Weights of a small sound classifier: 15.2M parameters.
Rows from block 3, named by matrix and row number. Rows with one number belong to one neuron. Each number is 128 + 24 x the weight over its row's rms, rounded and kept within 0 to 255. All counts start at 0.
# fc1: MLP up (model.blocks.3.mlp.fc1.weight, 1280x320), inputs 64-127
# fc2: MLP down (model.blocks.3.mlp.fc2.weight, 320x1280, transposed), outputs 64-127
fc1.707 [145 161 119 109 136 126 146 152 145 145  99 165 143 176 101 132 119 104 129 139 140  93 113 123 124 112 128 118  91 110 136 147 134 101 100 125 122 113 132 111 157  96 138 132 136 154 117 108 124 162 119 154 133  51 119 119 111 144 107  94 126 154 138 142]
fc1.708 [142 126 128 121 130 125 144 111 125 145 126  91 167 101 112 140 119 130 120 124 130 157 140 132  82 214 142 134 148 111 121  95 136 127 126 145 120 121 143 144 101 146 118 158  95 106 151 132 151  89 121 149 160 145 127 158 114  87 169  82 133  96 127 129]
fc1.709 [149 149  87 116 137 106 147 130 153 119 143 147 131 114 105 125  44 132 123 120 111 109 148 148 126 155 132  94 128  99 145 124  87 126  85 117 121 144 130 120 134 120 169 156 160 157 111  93 123 127 148 125 199 107 190 149  94 144 156  99 110 159  94 165]
fc1.710 [118 135 109 149 147 120 149 139 115 144 129 131 102 103 121 120 105 128 130 108 116 127 133 127 105 145 152  87 145 126 212 142 131 127 155 100 117 118 149  80 119 133 179 140 117 108 125 122 136 140 121 162 145  73 124 124 102 146 129  88 111 109 130 143]
fc1.711 [164 153 123 139 125 122 133  85 168 121 100 172 117 131 116 102 118 122 120 144 132  97 150  73 148 129 222 115 168 110 153 126  93 149 113 113 111 159 130 134 129 132 133 140 130 186 104 102  95 126 149 130 151 152 185 153  93 133 163 113 110 150 124 150]
fc1.712 [144 170 130 159  98 143 126 125 192 117  72 114 138 138 115  65 140 141  93 167 106 149 141 109 122 137 147 136 110 124 140 122 143 105 154  82 118 140 117 139 137  88 138 134 124 128 128 107 132 117 153 175 131 152 140 144 123  95 153 129  83 127 102  90]
fc1.713 [127 119 117 143 115 135 113 144 117 113 118 116 146 102 115 155 122 117 101  93 117 111 116 103 140 125 164 115 137 133 140  91 103 143 124 119 165 138 119  78 129 152 131 143 143 150 146 140 158 122 120  79 135 130 124 111  81 113 120 140 109 121  86 137]
fc1.714 [129 164  89 147 135 132 196 128 113 139 121 141 116 125 128  84 133 117 128 149 145 145 167 122 132 131 171 116 122 101 107  86 125 164  97 141 152 173  87  85 136 119 107 173 152 140  58 106 150 140 117 113 135 125 149 136 109 132 150 108 117 108 100 125]
fc1.715 [132  94 127 117  85 118  99 101 136 156 163 117 107 146 119 127  74 124 169  94 140 161  92 174 157 182 135 149 131 137 107  98 136 130 115 128 154 105 161 106 130 144 118 116 148 124 132 129 104 138 141  90 142  99 163 125 131 106 143  58 136 155 112 143]
fc1.716 [143 150 129 128 124 112 147 132 144 121 144 149 121  82 102 113  73 117 114 106 110 102 133 106 121 148 137 107 132 118 148 112  86 129 112  99 137 123 124 117 112 112 138 166 143 147  83  88  98 154 154 144 137  95 158 123 105 115 175  73 126 143 101 136]
fc1.717 [110 137 122 136  97 110 146  91 125 145 151 147 139 118 144  67 126 138 124 125 140 127 143 158 111 145 154 152 142 116 150  89 143 110 100  69 134 107 115 144 122 120 109 151 106 178 120 118 124 147 103 141 119 118 138 148 114 109 137  99 122  93 120 142]
fc1.718 [153 161 103 113 172 134 128 113 152 113 117 148 138 102 118 136 108 119 108 140 127  98 127 103 138 140 173 135 156  95 125 141  63  98 117 122 130 167 137  83 101 143 137 136 132 150 116 107  94 131 140 114 129  97 166 102  65 110 154  97 109 154  78 135]
fc1.719 [117 116 131 155 140 129 131 105 120  94 136 108 140 126 152 116 130 140 109 129 122 111 120 158  89 169 151 143 167 125 155 110 134 118  95 106 131 146 125 150  79 146 142 172  92 110 142 114 124 131 130 113 181 140 152 135 104 106 191  94 124 121 144 112]
fc1.720 [156  97 146 136  94 143 123 101 129  74 115 153 156 175 170 133 145 138 126 139 145  93 142 138 161 112 167 135 118 175 139 160 158 130  96 142 176 122 156 133 135 165 111 100 137 139 163 131 125 142 116  94 106 153 109 132 173 166 122 155 119 125 124 144]
fc1.721 [117 148  74 148  88 106 135 103 132 128 115 178 138 144 165  88 119 106 129 156 105 101 134 170 150 128 143 134 111 104 120 129  99 120 135  84 119 155 137 122 114 113 113 129 131 176  86 118 129 122 175 134 144 124 154 146 113 139 169 119  97 173 130 142]
fc1.722 [148 144 118 133 117 113 162 118 124 111 123 134 100 107 130 113  53 110 101  72 101 116 155 101 143 145 138  92 165  82 157 112  77 116 121 104 127 129  98 108 140 108 136 156 158 131 109  63 116 137 125 157 138  95 145 126 130 116 140  70 113 152  82 109]
fc1.723 [154 112 129 143  86  93 154 135  94  94  90 102 127 105 131 123 126 113  95 129 116 115  86 101 119 156 132 135 162 134 222  84  98 122 131 110 134 152  69 122  95 149 161 165 132 163 133 109 107 169 128 150 126 132 180 126 117 107 142 132 106 111 106 124]
fc1.724 [133 155  90 157 108  91 129 101 122 129 152 130  82 120 135  89  63 117 150 122 144 119 134 127 136 139 142  95 130  79 134 128 107 122 124 122 130 140 116 115 114 116 129 155 140 150  93  89 119 144 132 151 164 110 200 152  96 155 145 129 126 163 116 154]
fc1.725 [150 143 106 119 109 103 143 142 142 102 141 171 126 109 130 110  67 129 117 119 106 106 143 114 140 144 143 100 145 107 133 108  92 134 101 111 108 141 138  94 143 118 143 161 137 154  96  88 124 152 153 157 158 117 146 132 100 128 125 118 116 154 107 126]
fc1.726 [116 208 120 148 138 123  99 133 199 100 169 174  88 130 152 105 113 155 156 118  87 118 140 146 138  89 130  87 106 114 132 128 106 156 119  72 118 145  97 164 142 122 150 143 137 153 104 147 135 131 135 121 122 166 131 139  93 148 131 168 113 130 108  87]
fc1.727 [118 140 129 153  97 107 144 130 145  96 131 132 105  89 131 112  81 137 106  92 119  99 116  96 134 155 172 118 164 120 204  74  87 120 122  74 117 155 116 101 131 116 159 158 136 152 103  82 136 165 128 135 128  99 151 151 110 118 151 107 115 136  98 109]
fc1.728 [161 136 131 176 161 102 108 136 146 123 150 122  76 102 127 133 107 148 101 143 116 101 146 123 135 124 137  83 147 127 137 149 126 105 100 136  96 136 132 137 107 122 153 133 161  83 104 120 129 142 160 144 178 123 146 145 107 147 143 142 134 141 144 134]
fc1.729 [149 110  90 112 139  99 123 169 101 149 110 153 150  65 156  79 109  98 117  95 100 110 138  96  93 120 106 136 182 122 172 106 110 156 141 108 122 148 114 164 149  89 158 142 130 133  98 121 167 150 122 132 149 144 115 134 130 142 116 155 143 123 116  94]
fc1.730 [121 138 114 143 105 138 153 159 133  72 117 137 138 128 155 136  86  97 145 123 114 114 101 150 144 152 140 111 125  99 173 126  78 143 117 127 147 135 111 117 102 139 142 158 127 136 126  68 121 118 156 125 168  82 159 111  83  99 121 112 127 121  56 104]
fc1.731 [134 159 103 136 131  94 146 128 135 115 135 166 113 102 115  89  62 128 125  94 109  98 133 124 143 141 141 112 144 106 165  94  93 111 117  97 122 110 106 115 124 115 152 152 136 163  85  65 102 145 159 149 159 106 162 129  95 122 150  96 121 152 107 137]
fc1.732 [139 129 113 125 141 129 139 123 135 111 137 158 144  96 124  91  76 114 122 122  91 106 172  95 146 171 129 119 147  73 135  73  89 118 138 105 110 136 108 100 122 130 130 192 148 153  89  66 121 138 158 166 137  98 163 146  87 129 148 103 128 141 105 121]
fc1.733 [137 148 125 131 126 117 135 118 139 109 155 152 122  76 114 111  62 129 120 100 109  96 133 117 136 165 147 101 156 102 165 107  94 123  90  88 118 129 112 112 109 122 155 166 135 150  89  59 105 145 158 151 154  96 164 139 113 124 154  98 119 157 103 123]
fc1.734 [157 197 138 126 115 116 148 104  92 141 140 124  86 118 144 132 133 116 141 151 145  91 122 122 161 106 133 137 157 127 150 142 111 130  89 100 115 207 103  90 147 147 122 138 111 134 105 105 110 140 142 110 116 109 155 119 105 156 116 132 138 160 141 107]
fc1.735 [131 161  94 136  72 147  99 135 174 181 152 158 122 153 151 150 133 178 193 150 112 117 122 159 148 137 111  96  75 136 101 141 152 113 106 134 186 104 152 104 119 126 117  74 133 144 120 115 101 122 132 175 114 145 132 127 140 114 173 150 118 137 168 138]
fc1.736 [131 173 131 102 166 134 123 121 182 112 125 142 147 143  97 123 124 122 129 140 115 124 116 127 161 126 113 119 117 131  96 105 107 119 105 145  86 161 129 167 150  97 122 122 110 169  98  86  96 158 145 140 134 157 133 125 110 143 120 171 113 192 156 112]
fc1.737 [127 176 146 170 118  95 123 154 106 124 134 108 127  95 130 117 123 132  81 105 113 122 116  93 105 110 177 144 142 134 178 120 126 132 110 123 126 145 110 109 140 141 124 166 139 132 127  87 158 168 120 186 104 110 133 161 127 128 107 141 117 118 133 127]
fc1.738 [152 106 145 176 159 125 128 105 113  63 145  95 131 124 124 129 131 108 106 143 105 131  94 147  90 163 132 142 163 129 149 115 126 140 116 140 126 146 130 161  87 171 172 207  91  96 146  95 113 117 148 125 185 131 152 152 107 101 155 100 141 117 145 102]
fc1.739 [149 118 121 123  82 103 174 140 126 157  96 138  88  62 138 141 125 129 145 141 108 125 118 136 130 150 118  99 179 129 145  80  64 119 126 127 109 159 128  72 147 105 120 112 171 153 102 139 124 146 121 155 112 142 147 149 141 139 142 135 100 123  89 120]
fc1.740 [142 153 104 126 118 104 146 122 137 111 117 150  98 114 127 116  82 123 125 116 119 115 134 106 140 159 169 100 138 110 149 115  71 155 119 119 137 138 134 100 116 123 119 157 160 142  86  92 137 121 161 137 147 121 146 130 104 128 178  78 125 151  82 117]
fc1.741 [151 154 107 136 142 117 160 112 138 132 131 147 111 103 105 106  52 101 103  91 128 137 123 122 106 174 168 117 150 107 159 102  86 128 114 107 111 130  93 123 100 104 132 197 134 153  84  93 142 137 144 165 143 114 169 137 104 129 166 104  91 140 101 133]
fc1.742 [139 187  91 128 130  94 144 158 134 121 118 164 110 122 139 109  96 126 124 132 102 117 157 122 140 151 122 114 137  87 162 112  81 104 122  84 120 135 125 118 117 117 158 173 148 136  83  84 110 165 147 165 115 102 133 145  92 149 154 129 126 176 109 119]
fc1.743 [117  97 137 111 138 110 158 122 108 153 165  99 123 106  71 163  44 106 141  68 135 143 129 124 139 158 122 101 159 110 144  92 105  94 119 131 133 128  76 107 115 132 133 126 127 148 112 107 110 125 128 102 152  81 130 125 122 112 131  71 135 117 103 136]
fc1.744 [107 118 118 107  96 131 114 158 185 118  93 172 146  99 104  92 133 168 107 131  77 128 115 106 127  94 115 103 133 147 126  93 102 141 153 118 118 123 118 123 137  86 131 113 154 177 111 135 142 144 113 119 129 162 132 136 105  99  97 162 123  88  65 149]
fc1.745 [131 117 122 149 137 104 140 107 124 117 141 147 116  89 133 101  79 147 114 101  76 119 126 135 124 152 152 120 180  92 166  86  89 148 147  87 111 110 118 130 104 124 136 175 134 131  89  61 131 158 166 147 143 108 172 171 108 107 150  99 106 139  89 122]
fc1.746 [120 112  72 127 128 154 161 136 126 114 148 133 123  91 132 119 109 107 120 121  82  90 137 118 142 161 124 110 168  97 163  97 107 123 102 104 111 135  96  93 110 105 104 164 141 155  50  66 114 145 150 169 173  84 170 122  71 140 146 114 124 114 118 150]
fc1.747 [143 174 106 142 132  74 141 152 148 118 155 138  94 116 141 131  67 100 117 112 115 126 123 110 107 157 150 108 148 127 145  91 107 131  89 114 101 162 101 146 127 126 148 174 118 177 113  87 113 148 153 169 137 130 157 173 104 134 133  97  98 145 134  99]
fc1.748 [132 138  87 154 139 141 139 126 127 126 158 152 113 109 115 125  77 110 118 114 102 119 116 132 117 130 151  98 141  96 141  79  74 144 126 114 125 137 144 110 114 138 114 163 124 169  99 121 114 141 170 128 130 110 140 176  81 119 137 101 110 163  95 124]
fc1.749 [173 121 165 165 169 134 124 108 140  75 130 110 118 128 145 136 130 107 117 148 109 131  77 159 126 149 140 144 147 132 165 125 123 141 118 128 121 139 130 157  99 162 201 189  98 119 138 106  85 139 136 112 149 132 163 129 125 134 149 125 141 128 134  78]
fc1.750 [123 123 104 133 132 143 105 148 190 129 125 115 126 149 119 114  97 139 160 122 118 123  90 137 108 182 163 133 134 128 113 109 111 153 109 131 151 114 167 104 102 124 124 130 131 170 115 127 131 128 132 110 165 135 139 129 111 107 168  89 122 113 122 171]
fc1.751 [120 149 125 179 108 128 108 171 133 151  84 145 106  91 154 111 135 135 102 146 112 110 155  97  97 151 129 118 141 136 179 125 135 131 149  61 108 149 103 140 135  90 152 132 164 100 145 109 156 154 133 165 123 146 137 139 107 146 135 155 103 145 133 118]
fc1.752 [119 162 123 144  72 106 121 147 148 184 122 120 119 149 130 169 109  93 163  84 120 122 114 124 142 117 144 131  76 135 127 125 116 100 131 154 124 147 105  96 144 131 114 104 166 180 111  89 118 130 141 144 119  67 180 120 116 114 130  86 131 162 119  89]
fc1.753 [127 172 101 134 118 114 162 129 144 117 126 152 131 117  94 104  83 123 119  97 109  98 147 126 140 141 153  87 129  80 153  96  95 116 112  98 119 118 103  98 123 126 125 171 155 168 104 110 125 125 137 141 142 101 160 140 106 128 153 118 124 140  80 121]
fc1.754 [140 131 128 118 126  91 129 128 113 122 140 159 108  92 113 105  63 119 111 110 137 112 153 108 143 160 128 103 163 105 166 104  90 116 133  79 104 126 115 109 116 128 140 154 145 135 104  79 115 138 135 145 143 103 149 133 108 131 139 104 117 159  97 130]
fc1.755 [140 118 142 122 116 110 133 103 111 155 138  96 166  95 121 148 116 121 112 137 135 152 124 130 102 201 136 146 152 115 131  54 112 133 115 137 130 134 126 136 103 149 114 155  98 119 135 124 129 127 118 148 133 134 122 145 117 111 164 108 128 125 152 117]
fc1.756 [109 143 108 119 122 108 150 134 150 101 143 137 118 105 109 106  86 131 122  60  88 100 144 124 135 156 153  75 160  99 177 124  94 100 136  87 118 113 139 104 122 104 134 133 158 136  99  94 139 121 142 113 151 101 128 149 144 107 159  95 142 160  88 107]
fc1.757 [114 159 132 113 124 125 152 143 106 198 159  96 189 129 138 169  90 125 137  97 143 151 128 158 113 163 134 122 111  74 129 104 144 147 128 124 121 104 109 134 148 112 114 138 153 102 139 142 125 143 107 153 109  80 138 130 129 153 106 114 106 142 131 139]
fc1.758 [147 177 107 125 144 114 137 139 145 136 143 123 127 101 115 113  71 119 135 114 107 133 142 106 111 173 143  88 126  90 133 129  88 119 106 102 124 132 125 127 105 117 132 153 132 154  87  74 115 146 154 146 154 103 137 129  94 124 183  97 132 153 105 139]
fc1.759 [138 158 102 121 104 129 147 147 136 121 106 146 131  98 130 101  66 141 125 121 112 120 119 113 126 153 139 103 133 109 133 115  81 129 127 121 142 141 113 125  95 129 124 149 152 145  97  83 127 134 142 149 118 110 168 124 103 104 139 119 131 163  91 141]
fc2.707 [130 173 138 127 134 120 140 148 170 110 123 144 130 113 119  99 109 167  93 131 118 116 152 119 100 133 109 125 135 158 119  90 127 135 123 121 154 140 128 160 158  89 140 151 135 126 119 162 133 109 144 159 108 172  98 151 147 141 161 178 142 131 145 136]
fc2.708 [133 137 120  49 149 155 161 162 127 121 110 137 163 122 117 113 141 168 158 141 123 135 125 134 109 103  97  93  91 139 119 186 150 104 105 113 130 127 166  99 127 131 118 135 129 106 135 141  79  77 140 136 128 150  78 145 131 121 127 149 130 122 124 134]
fc2.709 [169 109 115 129 136 127 128 164 104 136 144 159 137 138 143 119 146 118 120 151 156 121 103 135 122  73 106 126 141 117 142  92 136 147 113 124 160 110 135 103 157 116 150 178 143  91 106 122  97 117 162 145  60  89 115 121 166 119 125 114 126 155 115 122]
fc2.710 [139 142 112 119 146 113 114 167 138 128 143 154 137 138 119 164  78 110 161 109 130 152 136 172 168 150 116  99 141 125 102 148  95 100 190 132 127 111 164 107  77 143 123 131  98 100 134 145 132 135 145  95 150 160  74  94 104 100 170 101  94 148 125 122]
fc2.711 [138 125 129 114 102 124 115 124 129 107 163 164 111 197 102 141  87 161 154  57 133 135 140 116 158 105 104 149 125 129 125 103 119 115 133 137 110  68 135 128 140 159 121 131 128 152 145 102 129 146 136 117 115 144 129 141 162 112 124 139 143 126 135 140]
fc2.712 [129 140 143 148 157 167 129  50 121 117 123  94 110 110  85  99 106 131 120 125 153 138 143 137 172 158 174 114 175  97 144 122 118 180 145 143 177 117 136 111 143 111 113 120 128 159 107 100 138 144 140 137 139  95 131 105 177 166 123  94  91 136  80 184]
fc2.713 [132 145 149 156 137 130 109 118 111 113 153 124 123 147 105 142  83 145 167 125 154 157 133 122 176 148 136 120 127 139  95  96 134 148 132 181 132 114 118 124 107 134 123 188 114 137 100 111 135 120 116 154 136 112 146 134 159 146 113  56 140 111 124 140]
fc2.714 [114 169 123 114 122  92 173 168 105 148 121 125 163 125  99 139 144 129 171 120 108 138 135 127 135 118  98  88 117 138 132 168 123  90 115 110 120 143 114  79 111 114 116 132  79 143 114 153 129 109 127 169 134 110 111 129 145 153 162 119 143 128 124 165]
fc2.715 [137 139 110 145 103 131  97 166 153 101 108 145 129 175 132 128  95 122 139 117 172  96 112 131 130 128 164 159 128 150 136 124 107 136  89 105 151 122 132 146  95 119 117 169 138 166 123 129 157 168 129 138 103 150 110 123 177 150 147 125 113 110 141 135]
fc2.716 [138 116 130  63 128 119 127 176 121 147 132 151 156 126 151 156 139 108 127 146 159 171 118 166  73 138  73 114 159 121 134 155 166 102 131 130 112 101 187 139 100 149 155 158  93  81 161 108  69 152 183 152 111 115  71 121 125  94 141 119 117 139 110 130]
fc2.717 [163 165 135 142 177 126 150 110 142  83 164 148 130 116  81 154  96 133 147 124 156 120 130 119 151 141 127 100 161 134 119 103  91 155 111 156 153 122 109 136 111 117 177 133 102 143 104 117 120 132 147 138 160 105 144 102 144 160 147 116 150 145 146 156]
fc2.718 [148 136 101 126 104 103 124 109 141 153 157 172 124 164  97 115  74 156 152  69 130 141 120 153 135 126 118 150 101 125 128 114 120 108 129 139 123  76 118 139 112 151 135 110 120 151 143 128 138 134 115 131 150 125 139 141 175 136 157 147 126 137 132 136]
fc2.719 [136 163 128 119 106  94 161 128 132 120 134 142 117  84 116 115 131 144 114 128 131 104 105 154 120 114  98 120 145 185 136 136  96 102 106  93 163 141 122 110 155 120 155 116 111 125 119 157  96  93 144 136 113 110 112 124 132 141 153 165 129 135 138 134]
fc2.720 [137 136 117 123 128 134 120 133 105 105 145 144 140 164 132 139  53 187 163 116 148 135 139 126 127 156 115 129 171 137 138  39  88 131 126 125 123 123 129 101 144 141 132 212 139 138 120 104 116 144 143 136 111 129 126 183 151 133 128  74 124  92  94 149]
fc2.721 [162 111 135  98 134 151 145 129 121 103 148  81 145 143 104 139 123 135 137 107 151 149  83  75 132 127 119 112 150 101 125 128 119 165 108 131 132 115 155 127 134 146 153 129 122 123 144  90 106 132 125 104 113 108 175 141 145  98 115 125 162 102 103 167]
fc2.722 [ 97 102 123 113 128 144  81 132 123 134 136 117 130 101 134 115 145 104 109 131 139 148 132 163 129 114 131 123 124 150 123 130 138 152 165  99 113  67 144 145 132  91  80 126 136 103 142 139 138 156 123 137  83 147  95 130 127 118  92 120 171 113 121 165]
fc2.723 [127 130 133 155 137 133 110 117 120 134 153 121 150 138 107 148 147 114  99 127 159 128 102 122 129 105 135 137 133 122 111 152 162 176  85 131 130 123 138 125 106 113 143 128 139 111 118 116 114 128 140 137 106 127 166 135 143 106 133  95 158 103 124 147]
fc2.724 [100 160 175 120 106 107 102  82 134  41 145 136 113 181  99 119 117 141 119 149 164 141 170 138 154 124 188 138 116 110 120 116 131 125 132 145 117 118 129 142 111 182 108 170 141 140 151 118 131 156 139  84  49 135 136 164 148 128  86 193 125 162 150 145]
fc2.725 [141 128 162 141  92 144 116  92 129 104 150 135 104 196 135 124 111 126 144 133 155 160 133 166 169 165 117 161 141 142 126 111 130 139 136 142 145 113 130 111 123 132 135 163 126 109 156 114 135 116 128 155  90 123 143 170 141 148 155 132 124  99 119 149]
fc2.726 [145 145 102 139 140 133 119 203 135 125 120 171 131 142  90 143  95 127 151 137 128 107 172 115 137 131 151  91 118 132 122 106 137 106 144 140 107 125 135  92  76 117 134 148 133 129 128 144 143 108 133 125 143 114 112 100 123 145 134  50 110 117 143 143]
fc2.727 [122  90 109 139 145 165 107 122  87  97 113 170 138 172 135 155 135 119 125 129 173 157 117  90 161 109 122 137 138 120 101 174 135 193 116 168 135 130 108 107 118 113 158 149 152 146 104 104 143 121  98 133 104 128 154 119 188 155 140 130 125 137  90 151]
fc2.728 [129 175 143 150 135 148 155 148 138 118 151 135 186 166 123 152 118 145  76 113 151 118 115 125  98 132 108 123 165 152 149  76 114 150 122 118 133 126 112 145 133  68 173 158 153 141 122 117 110 131 158 139  78 107 156 111 141 110 166 115 131 131 101 111]
fc2.729 [152  88 115 108 115 113 132  86 134 135 141 138 142 154 123 131 121 122 153 126 181 158 117 129 151 173 130 194 127 112 126 158 116 123 120 144 124  71 118 122  97 144 133 134 103 168 130  92 116 170 130 140 120 118 131 130 179 131 153 135 101 159 117 150]
fc2.730 [142 144 130 131 119 126 113  81 124  77 112 123 137 117  61 179 134 148 139 146 151 138 113 115 176 125 135 153 139 108 124 134  78  99 175 139  81 112 173 119 113 165 147 123 106 149 147 118 115 153 130 107 120 135 146 122 158 132 113 142 123 107 124 177]
fc2.731 [103 162 163  83 151 103 154 149 127 134 125 134 138 105 124 166 125 140 185 129 121 124 123  89 148 118  96 116 153  93 154 156 121  98 112 130 124 153 119  84 102 146 162  99  73 119 146 148 113  86 134 114 139  86 127 114 129 114 103  95 149 113 120 137]
fc2.732 [179 153 123 128 127 128 142 101 167 105 155 154 126 183  97 112 100 173 138 108 170 139 173 141 148 149 132 125 133 115  90 156 145 127 118 186 138 118 136 102 159 128 158 144 134 125 139 109 117 131 149 129  84 109 136 137 140 121 166 116 133 153 131 168]
fc2.733 [151 165 133  94 143 133 136 149 140 167 180 166 166 186 110 187 109 105 146 132 149 159  90 109  94 142  91 145 117 158 121 119 158 124 104 138 111 125 123 139 119 146 140 152 122 159 123  90  95 135 161 157  95 123 149 153 133 108 150 142 131  98 138 131]
fc2.734 [133  94 142  91 144 131 132 146 136 106 103 154 148 142  95 165 141 125 128 137 145 143 141 125 134 148 148 109 163 129 144 156  98 102 165 119 123  92 171  86  70 149 119 130 107 118 160 153 113 113 153  87 151 161  73 101 108  94 165 123 111 128  96 112]
fc2.735 [127 148 129 120 127 139 192 136 113 122 119 141 141 142 113 104 118 152 132 140 151 120 119 107  81 132 126 126 135 160 145 101 115 130  84  99 158 149 111 127 151 142 130 166  89 121 143 134 107 119 142 164 102 108 117 154 155 149 121 118 158 114 147 119]
fc2.736 [144 149 138 137 131 129  97  81 153 102 172  95  99 131 124 122  83 109 143 114 117 142 103 101 166 140 116 167 143 149 115 124 126 161 131 124 114 105 135 108 142 143 109 140 139 154 111  62 127 166 120 107 141 136 159 122 123 106 124  88 132 128 166 169]
fc2.737 [144 148 122 127 110 121  76 159 104 151 117 120 144 146 147 117 106 149 148 108 178 117 110 126 168 121 136 147 109 132  83 140 182 128  96 119 137 128 159 114 103 133  92 151 163 112 112 136  97 131 136 148  93 130 130 119 184 121 139  96 103 162 130 164]
fc2.738 [131 156 145  91 121 106 148 144 127 112 125 140 132  79 122 110 128 168 129 131 138 104 112 147 119 109 124 118 130 176 154 128 112 102  85  76 162 147 136 100 158 118 148 142 123 105 119 161  88  96 143 147  94 121 105 141 133 138 143 159 137 125 133 114]
fc2.739 [100 103 126 152 107 157 151 148 106 148 122 137 130 150 164 123 169 107 125 178 128 135 120 107  84 145  85 135 115 171 130 136 139 111  89 147 115 155  94 105 165 163 135 139 118 115 144  85  98 111 120 169  97 113 176 175 128 107 124 129 143 116 154 112]
fc2.740 [148 161 141  76 141 152 157 142 155 120  98 139 188 147  95 136 145 118 148 152 155 140 122 149 107 144 139  93 154 141 137 133 137 142 132 147 149 124 127 132 140  87 139 111 121 125 141 138 117  87 129 148  91 118  92  74 150 145 125 114 149 107 102 130]
fc2.741 [136 124 147 166 112 126  74 134 132 116 139 111 142 128 137 153 129 156 142 118 185 132 114 122 145 162 101 181 135 127 108 147 141 125 166 111 126 103 165 169 103 154 120 130 109 114 150  97  94 144 143 123 128 140 142 132 184  80 169 106 148 114 144 159]
fc2.742 [157 107 107 126 149 116 121 143  62 150 116 189 137 143 124 117 133 152 108 162 162 135 144 126 132 125 119 133 118 132 116 159 143 152 147 161 108 101 134 118 112 130 128 142 126 158  98 104 158 163 139 147 120 123 109 160 157 151 109 108 118 131 111 127]
fc2.743 [186 176 116 159 124  85 117 124 117 157 162 110 148 152  99 147 104 120 131 106 177 119 131 135 153 146 132 102 164 123 141 117 151 140 121 146 140 101 151 137 116 130 142 116 133 125 119 118 110 148 172 135 116 102 142 117 185 162 150  97 147 148 147 141]
fc2.744 [114 120 132 124 134 118 120  81  99 161 134 112 116 103 130 129 126 138 147 141 126 152 146 161 164 145 101 162 100  95 106 142 140 103 172 125 101  84 171  99 101 157  74 118  97 105 119 108 123 137 136 117 169 104  89 116 122 120 126 118 117 126 130 131]
fc2.745 [159 103 142  94 155 142  87 112 131  88 170 165 119 132 105 152  77 108 158 144  94 165 139  94 118 161 117 108 141 115 137 106  84 143 125 140 109 143 115 122 132 170 136 148 140 123 150 112 134 180 131 120 122 161 137 161 118 145 140 122 107 136 135 145]
fc2.746 [206 152 116 139 139 117 129 119 172 111 157 153 117 171 104 100  81 138 137  97 162 149 172 136 127 153 152 145 117  95  78 127 128 130 118 168 123 114 139 131 166 129 129 151 160 125 153 121 131 167 145 142  79 122 130 145 150 127 173 131 145 164 150 157]
fc2.747 [172 186 120 116 141  84 143 126 135 170 165 156 155 114 107 140 115 117 139 135 160 145 112 140 124  98  79  96 119 151 127 134 130 131 116 156 179 111 127 131 140 135 136 155 119 131  84 137 102  85 191 155  83 113 101 104 156 156 130 105 134 137 129 147]
fc2.748 [138 143 132  67  95 103  98 137 142 144 118 165 115 170 124 153 106  89 133 146 131 166 105 120  97 154 138 194 140 151 125 116 103 106 151 111  64 148 145 140 123 152 109 168 124 168 162 125 122 148 147 186  79 159 150 163 111 113 151 148 129 111 169 156]
fc2.749 [141 133 126  94 128 122 106 123 115 109 168 148 118 121 118 118 106 145 132 118 140  98 122 167 128 105 119 125 128 157 132 126 125 131 110 100 140 115 157 113 124 122 139 131 146 120 104 143  89 105 153 124 113  96 122 118 128 136 128 109 132 111 129 140]
fc2.750 [136 142 139 111 114 121 117 119 164 113 125 162 117 192 120 126  98 110 146 131 173 104 123 131 149 128 155 175 111 143 150 131 102 142 104 119 128 106 116 129 125 145 150 135 107 164 121 132 130 168 128 128 116 101 137 108 178 175 106  92 133 118 118 125]
fc2.751 [164 158 128 138 120  98 151  94 159 134 127 144 146 166  97 107  96 184 144 135 168 119 138 132 146 159 160 115 144 134 140 126 145 159 110 150 162  73 122 147 115 106 179 110 124 193  92 133 131 138 134 167 141 114 132 139 176 203 105 108 121 142 121 147]
fc2.752 [104 119 157 166 130 142 134 157 103  76 119 109 120 136 115 140 152  96 102 136 142 142 150  72 132 146 129 105 196 138 163  93  73 115 160 118  96 119  88 124 111 146 146 177 120 126 170  97 154 147 131 110 123 139 134 134 106  98 120 142 165 101  91 110]
fc2.753 [122 115 117  92 130 103 145 120 111 127 108 113 129 155 144 135 137  86 148 111 119 147 157 131 134 146  98 135 135 116 136 114  96 111 175 145 125 119 140 107  94 155 112 126 113  86 161 193 169 110 129  85  98 125  56 121  99  82 115 119 143 109  93 104]
fc2.754 [115 125 143 115 114 138 141 109 138 144 178 140 104 164 153 134 120 110 156 131 137  87 146 114 102 126 129  91 115 140 153 140 156 158  77 139 125 158  78 133 105 134 133 117 126 119 112 136 151 120 163 167 124 117 153 133 132 179 137 161 157  76 145 106]
fc2.755 [144 149 108  76 132 136 172 149 151 116 127 129 150 135 108  93 134 168 143 134 141 123 120 119 109 122 113  99 106 153 140 153 163 118  62  99 177 132 141 104 148 140 149 148 116 130 130 139  67  81 173 162 106 109 128 163 170 151 137 173 141 134 131 151]
fc2.756 [141 119 125 117 144 141 143 138 153  73 143 128 139 158 148 105 129 172 125 126 135 114 142 165  86 158 127  98 101 159 122 121 171 123 111 132 138 140 136 141  76 126 129 145 153 103 114 148 123 125 156 133 123 117 105 145 140 115 143 169 106 135 136 110]
fc2.757 [115 113 101 103 114 139 118 176 111 116 111 139 142 124 143 111 150 142 116 123 146 133 124 129 109 100 110 134 119 142 113 138 183 134  76  90 141 159 143 108 113 136 129 128 158 108 165 129 103 104 117 109  69 138 140 137 169  89 151 142 137 112 136 137]
fc2.758 [135 170 126  82 108 115 130 169 133 169 106 138 137 131  94 177 115 107 117 144 126 146  93 104  98 139  77 110 164 143 119 138 130 112 152 137  75 138 157 109 110 142 140 156 123 134 179 155 131  95 126 187 126 127 120 145 120 118 113 132 140 134 138 161]
fc2.759 [118 143 159  83 115 138 155 134 142 138 117 130 176  89  73 144 141 150 133 159 143 137 126 119 109 146  96 102  81 162 105 158 151 106 156 138 107 126 162 112 100 156 152  99  97 154 150 136  99 115 135 112 169 121 121  70 136 113 141 146 118 134 122 150]